A small image classifier, trained from scratch.
Model: 0.758M parameters, arch efficientnet_v2, norm batchnorm, activation relu6, widths [24, 40, 72].
Rows from block 5, named by matrix and row number. Each number is 128 + 24 x the weight over its row's rms, rounded and kept within 0 to 255. All counts start at 0. Numbers have three digits each. After the name is the row's rms in percent of the matrix's.
# convs0: expand 5x5 conv (model.blocks.5.convs.0.weight, 120x40x5x5), inputs 5-9, a 5x5 kernel for each
convs0.17 085:140114134164133104129134121117131154124104113142102135169147162089137170126107154153092120137131140173212154128158174153114152145170117097135103132100140137124117148125125134136154108140122125143111156116130111153138120175117107093109119101130115142127078152144141097067144118118089098127116132102137162167164139119129114153120135120118095123111167104103163147158095103162112
convs0.18 103:110121151119111106139141140136096135156136141093148144104100159157139111074105110095126132091099115141118151132156181138112118137159108093122108185165099108110143106134110096159119139107128138102134148160156094120166158165121130113104101125113133137103132073135146079073150147119119139168151145141161124128145122117105132145138112090125132123130093131132098084136139118144081
convs0.19 105:139128135168145134157154119105097113112065089105122148137124106109134156146116148139115095124113121128084154170138153127160160145117143176159123105086116115118147119130122121143141140131142126116115117108121112099128136132127137158136120121106130123130122095088099083107123121102117135193180164171175142134143150093163130120096100146161095089099148114083116097137150112127151
convs0.20 096:155136150169095129110126142145112135130138123135140155140107126177129178125148147143150135135131135088098131117110083063135129139131102147112137161105130139112138131109136136107130118124098132129090143145147115130134154134123130105126126166104084120147196124134154148130119111094099101119111133131112161160120140119115133099116109084097113139133099139112132132121167092136125
convs0.21 098:158155094121108157142076167171138145104103160122133160114182124110152124162160170142146132129161137100110118169202091107115108181104091108118112124052152144101103090141152126097124132130171091128143132181108113132156167150079113102118154183114101137174155127106107128161137105122159139157120107154176139122046092140119102074142188122115098081174101117168085193124105159105190
convs0.22 098:150121168129129120131102119107127147098098136173129142169128149116155197132135133150115117128139157147141124105140133124112107094115100111148122136120118114107134125084114135118121124151142119142124126110157127109108052124123135100116116089135178126110124141104112168122178137164138111136127149118134178159191141131161142109128103193174101107126170140136136165163129126164133
convs0.23 100:118135156148135129105098120122086103108120101066135136142097094166149139104109123106095113154152128147120168135137164129160106108126166124093097118169136133131130151150119083136156111090105159136107103117140139115110122112146114126154155147074107143138106140131149113090123154150107102113116139179101124130166122134119123127121099107126139133099090127116136104093147129147111
convs0.24 108:136115111106107112083120156140124109130146126155136131151141165149114123134088117116156171107170111127105118116146129112104117112136139109092109122157132123098164158139130070132152113129142156155101138151149134149146153143153113108114142122114138179164115131133118126109141113148158097130143144125115163143162122129134114113140149122111119149142136147155130132126159123143105
convs0.25 104:090083057102112111086139163126139121176139081103147127082086108115087099101166180145120141134158164142130116142153153181114129149175205140182163169163137124111117102144144117112147130104109153106116106121113113153132140122114119106126139123109097124129106132152131111114154119119114126146134131171149098090122135094110098156145117147134159124085115128147101077097142092108101
convs0.26 095:154094107127110131088125145088141129145140130131118096134136141115101107156125126166162159129150163175155141124115120146131116135117116148182145143105166173109114117171145111171158123129122152123102123101121127101130103126141114142102135123108150133131131138138125170152154143116093095160082121111138141078113141118129092090087077124124110152139100098118167172149136134150138
convs0.27 103:102113129149144124141116146157153140105145124139136126153130125143109106130139118088139165107133096099100121124119076115097152166133152081097154147093119114142104153134142148135157105132145092100113117098067105130152145109144116149121155098143143153123129121125120143144104116156122145127114121139156088107107112104104099114113155138150130153137109128123145116106126095143126
convs0.28 096:166127114122114105097134146146092108132126121119113143133136115116136128165099141185166137148135160104103138146131087105129140122154130113157110159172095123155139116116094094109088119120138082111143141103120154162132117127142126130112103129157163148179179110097120102128178143142115123079071152123122133129096109106123129118135116098110157147145113131133124150165102113102138
convs0.29 102:102154120133147100114141145119126074136169104129137082130097098125113089097130104185156120163084120190132175135096162126127157190165142143136127126139149119152145137158135106150122144166092126135102112112151124101100184160145123135107094104126119129119122071144143117141117152148106098142153126122128101132117098140104121107117084147123123150122165146113110102123138116099076
convs0.30 094:086115158166167127167120108141093158131088130102133162082132117122181130139179152107111141141144117137177089123152131119125131139093078146118091057113161126127149167119122145101122145122167106146118078127151127130084168150101127143149131099166131142114140133117102152143130132147158156121160078117105139136148124171152150132114131085120137090132117119149112130139101144130157
convs0.31 110:150070093139135168118092134138143143092153170139134099147166137126106119168157179162123164097184159132159115107132104147128132160124129138139148137113174175119124115156146131108100151124145137157118068123103109158143125105102101085109128115104108112175151110106125158114131168149155122156137141148167114053062135117109112072119144097168084143168108142097153180146125106128144
convs0.32 094:134149130133111117121096112091109127139110124140119129166174148125134159159117122190174100146113164152105147078133136116149104098160088128162099108075148117096108112138126099131118146175140144146150142093147119110161099136130155123149158140083107123117119097095144129128122155174136100150152168151150158158100102111089137108084126102159156111140114144139144179128141123158146
convs0.33 100:145125127116111132125153131113122138153124106116124178137094158132130152154143098143145138140107110125124127131130119146151167131151175133153090101133109106117111103120091075109144154095108134127156147128119145142137142147150154128149147156110142155149140113119141155146114094107078079143129147135114133147146113116129150175146118094111169131154108096115138149150110088117120
convs0.34 092:116126158106092163135131105102139127169085082153104135137097160110148151104127163136129139077108172135128110093169144128138085126117128126124136112145144102153181135148119128154102175117133158113175107117165139154144130110111136119070112133086101111145149094132134097124141131109104132099126122086131148142170129094158131129111082141157145128090157131109118131123144136133124
convs0.35 106:130132136119127136156134155127101104098115129162146096087100139137147102120115138127127149100109085111151137140129149121128153159138136154145127087116118140117127122122101130178161126103124128124093117124092120135117126130122139124116126095153166159128144106147124090125113095116112116178174142188166142135124124149123131127147116162127102134128160123091084092132133110103078
convs0.36 108:163161151141123110133111127109113130090131130138121096135132136136128141142134103140162162110112118167124137125113109153122117105128178096156160113095100131137122112117153120137141153153139141148132140094094119118132099109090124125120107129127092145160137113086121172119148131147160110139164131106110138167110104096085160118111094088155099122145114137129162172151143139154144
convs0.37 104:135122140135169138119110097140172147082087141155157125153181111121179158177168183188135123161192176176131097187186147131117101145122095131096106124106178146145114148150118116110149121137120121143136123159158154127097116150096143116090161167086091089140144127090111141179161096113143136124121096104133136122129115158153130123088141122128101101152073096127124199113084130144197
convs0.38 098:173116101124121111111131160170107115111112141123148116125125169165116123134115149177161165143143121125117135124119130127123109113140126113120121088142158103109119129114077098121123124122121125132145166130115115154141126141170127099134114149117150148160150094130150143150147116116132133116140148152144160140111133113125139146131130112130155127145091113135132171128136091120139
convs0.39 108:109131155152151113098117128171113099117112131134141132102101180166116106091126113126117128135132148142127147121163142154102115121140160074091125119165150135131136154172148118137168095118129163158094112122144126121144138158121102112099124135102123143155144110127118090068108122157151125148152175152120111157140158151132140127131140110124122117153148157123119137147155135119140
convs0.40 098:135137153123143156140154083104101151158115085072144158112108072143171136143106142116076104135140108114098116145118132137165113136098146160101070055103160160140144127131120118155106129079134149145105096152121152134069122147143114138147144155097090131136154130137122111115164164124131091140157150142104161145159139143145119160139106141133150150098102163128117104083131155139145
convs0.41 098:099103120159155134094179139132147123182108112138149159067103117130154081125147129148130172124103117159192128131146156166104158139119134121151128102121144131118100112119121136107112161123133145138165149175144113136140168141134123113146121115131128109127117106098108082110111136088081151129098106164183115138150167151119121177136126124108138122087130105138098129117117110105142
convs0.42 102:135159124127100100129139151088128057116161110133080097136144114122135151141086145191146133114108150127162143152130134129130137164146097130143163157142104121127148163132125117149160114134104115129137120110115120140132137153065170112107134113138110109120132161138136139134153140178172132139168141117106155175118137105153146128132089151117080127130153097078131123129133148193103
convs0.43 097:114136178120126114160175122152126144146104122142125120094098121130144095076127112099152160138151139147160159157166169089132108089144095145079087138163153115168176124145110156172142132113113147113135155147133079157141154116121111111137110144132165098094124146114110068097142110135148190143083142151155126133180117117158133179155144142141133081122140132116122068124124139136067
convs0.44 106:088109103124129098121090150151145080117151158136125157170153143106118117102152146104141151154135132138129089109152112144056147118131163091141151139161131138130098106160169154122133160197162120150159132100122134140104107155142089141128119083121104100069094088077101096094083124131135128131150158140131090083107142175099107096139160143122109148143133110136123141128105102095106
convs0.45 102:100122127101129131125149101134123157140091095111125135087055097128130118135187180128137129139139176168098089129145162112101117129176148127104155140134122097135155139125108111141137121124135138074154165115125144148133139115162127137112134158111126138077123132121091112172104088119137129126111109125106107138138120110141124147123119141139129099079108105099082052114150137136138
convs0.46 093:127078126176118149124099178132129113099165105150156124116125096157149083102199147087166107146154092222128107154174156132120101152103112171098095116157173142068123107124187086147128107116119140175116098160116111134097145168129114115136115118133119132128118112137123078098127140125113147168148101138181100052122182136123104086158119114168109156123106170099148119110115158103130
convs0.47 118:153134131111141132093122102101115118132119104120130119110110118134102121150146162216170176141170180180147109147150162161129081136143146110093102113151146158152133157131128145113115151158146103136175125092118161090090078102160131125100104100143128090121113110114094095151104128098125151105133129136124130145148137128119123102125139132108110113103105121135095117173169128145162
convs0.48 103:140147157102147125137158102107107132126102123079107089101137113149107092121125126136121128173144149133118194106131122093204138129168120143145172182146088116153153155082091138159119079090148145105089125116161111084123130191105119127137142119154165134096102119146078099153111159133093123117084115106108176148151149147156155147116133140121111074117120148118103106124122130090072
convs0.49 104:135128121142123170165138119100098167145128109107147161134155133140145144173123146139150102128131119122120107146121118119123119104111075120146118113112101108125127124081118121146114120129150150143166106154173142128115125147083122100121151165131140144122140163121098109145133104150132112128155126102098179166143116165158166162136137091134137130136102123138125154141115138110142
convs0.50 094:104136146106122159129108065139168121101092145139147131104126102149170104137125154100101132143135129170116158148109201131148147071113136157120087091128178115173147156145147160122112096140120115104097124166141113141094190113130111125119123127125152120103131109122141129143160101118092122121138133126157165122139118131194128118123151194100103082075127130146124092124121158118106
convs0.51 093:174142126154144124055089158133117090091143126143110125134145151133106146147137129137155139167162180147137119119144141123134115108098129115129159172166163121097144174143141081149163129107100155137123117119142145131155088143124105106108148099132121125134093101138168147100112142143135096126131127101087121147121133112108068085097131128129103113135134096146162136157129107141100
convs0.52 092:130114114115120109135137094137084118123100145087158117115113131200137089124116110151114138123097120100144144101134141132148136134117129081110132105110091101119150112082078148104120110118118119120117108105147110094093161152131090129110086096137129122112149096121162142128120126126119121139136122145186139139112114154133163141088115127145121089096106143155106119126161138125118
convs0.53 111:105121139142142113139152106155119148122069131084105092087110126094092113114106134124141133101082123123122133106132126142169154162143133166173142130127121089110121111106095142136121075101143126084111123131116102101122118097103133146139103120144185130084113130149115083129108133100107148159139116150157122140120112114154148152122119172173115103116127110086076106149126095115099
convs0.54 101:098149182114156113085098110120148109092054087104150141073087108170133124088150100112126121169139116144106138127158157127149136132156120143142121131123114103139180148132127131142143088097133133086083084120139073108116121152138132168161126132101128145095118121128080107126147139115127158137128146122144098123155140149127109129088114167158112074084108145146079073110166137147109
convs0.55 101:131096120128142102086118126105080106163156092062087172154135128097110136184165167141115092144144143138119160163116103162166136104096122159159132133118140131140145180112099095162135130065089153142124111076135164130112077122120121115144149149107112125123107163179152123092174142134104094141155169151119121103133126149123118118121117107124152140106108136148143125130126136113156
convs0.56 095:153179137163153165146138155145110078068150141113073073133159104108161133135103116168120107108125160140128125152160126161124151166106121150127136102112104110110164161107107107134134122121111074145165134097101140150076139119101149130095109100190143096088114168130114107138136124153171127141160166157101174185156154151189167142137131156121101092112141085066088134101087157136152
convs0.57 089:107124164170126129107120162135119132116119125072075075115133152136102090106126124156143167130134123127106147148173161136153143149147090104108138141116116067094150154132090114140151130135093114134127134133119141101126163133108150135144127096122157123120157145137106130144093150159129130138140139164136161129096160151164133142128129123141099078101102103061098112140128134126099
convs0.58 105:153158123110140104162130112124121146153119120134136119142139115171120116134133124174164143138097146141113164091107128103147125099084101142094149116098099138149102126103112165107121127119150201167095147133162128075136138098088116105110122125091135143142161118133113146165126127125106060133125142081104191150106113125129162145088119120176128094128115145104150180088156113116103
convs0.59 096:157120110122135099106140125140133139171099125109153129112159131137088108164147147150120120088148146110109092103112141168152141112107166165137112135152160133163152115149141172123111119121123115132094070092087140136102141131165119130121117118110128116132151136130116111127185155174176132142132147140109067083089118115117121138135145086135187092136109148160097145123148110101177
convs0.60 097:157136132139138124174132136121123145131120110121132122097095158137103083084117156116113179098161131113168124128141091129125113115116145101102132131157088139131123117116126124122134135111126155179142122146116138117149151105104133101124120116158140137153142136162159127123095131089130089120142142135133180140109155123143132164147131128134127139122115137140111121155142095133084
convs0.61 110:124146114135076123137115101067123129121148097092131137170104127124127156120110132157156116124116140141137116119139135120114114153110113102109109101099136136113142082150130124170092122108126168125149143142172142173149142127135111112105145151104153141147158139145118084119132133110112121094116130103108165181128144097129171121150082143168123149098142138127130117111126139137095
convs0.62 099:181165154138116116146135112091060104108125139112090101153162140135161147150122154163131116152167137136155176169126123126118182185133095149151151138164105120103156131115126126141120148095112145146134098147159129111119138132067128104135102109111109094108127127143143148116146127152107076137153143141122176157147138115132127131098074125114116127118155102099139137133134183151089
convs0.63 091:071094128154123127116117099112147113156130093146164134102088171171141124105121169129122133120174144175189124130106141164155158148142169126147095091138140126109123145118120113122154103135122146154089124178123112129136173144128142108126142123121099115113097135113150145091146130122121095161108062116152123123155171163152118141132107164131145140110108138131125082157108099110122
convs0.64 095:138127127127176157141123159161135142124182131122106123171083092131114105086126134100116161116129117139096120112128140122101148146181141062161161172194120128135111125150133125108121141158138125127134148087130130122119087141110130116150133118146135126133076115097093107084111100145114117106141139117160156137148121146141133131180136138142125177143108109101150083094100107111100
convs0.65 099:116119137151129119145171157114123090100117115130116042049103149126091080086089156136127125108105102115163153106151157128154122158153108124107092115117116117108153181130089141178165101095121147126098090141114116103123161144087143101127139115145197158131144125130130083101150142140094146152168130123151137117121141145135121134138130149153112096118189151097087105186136101089087
convs0.66 096:141176160128155134149138112120139134106110122099152117106154129133139121164139149140152146153153117141159117126115099125098098118081093135109107128126107124130128118102108110139126098127124141158122119145148154091092101122077122132138140118148115113126150129130158141153118125127117121145135114116101178188180156183162170156123129132158145133139098113145114134113116154114142
convs0.67 102:118110140156127153157130109117145139148116124094114199157124107101159157148142151114120133107158140112112108150106101117166141100090098149158109120095106124148138144101124164119109140107132154135141077124151149131137132154133134116154142140166123127140173124100121136130131166155115121144142113100068182142150131143170141128137120135131166116119133087159158133135093107137109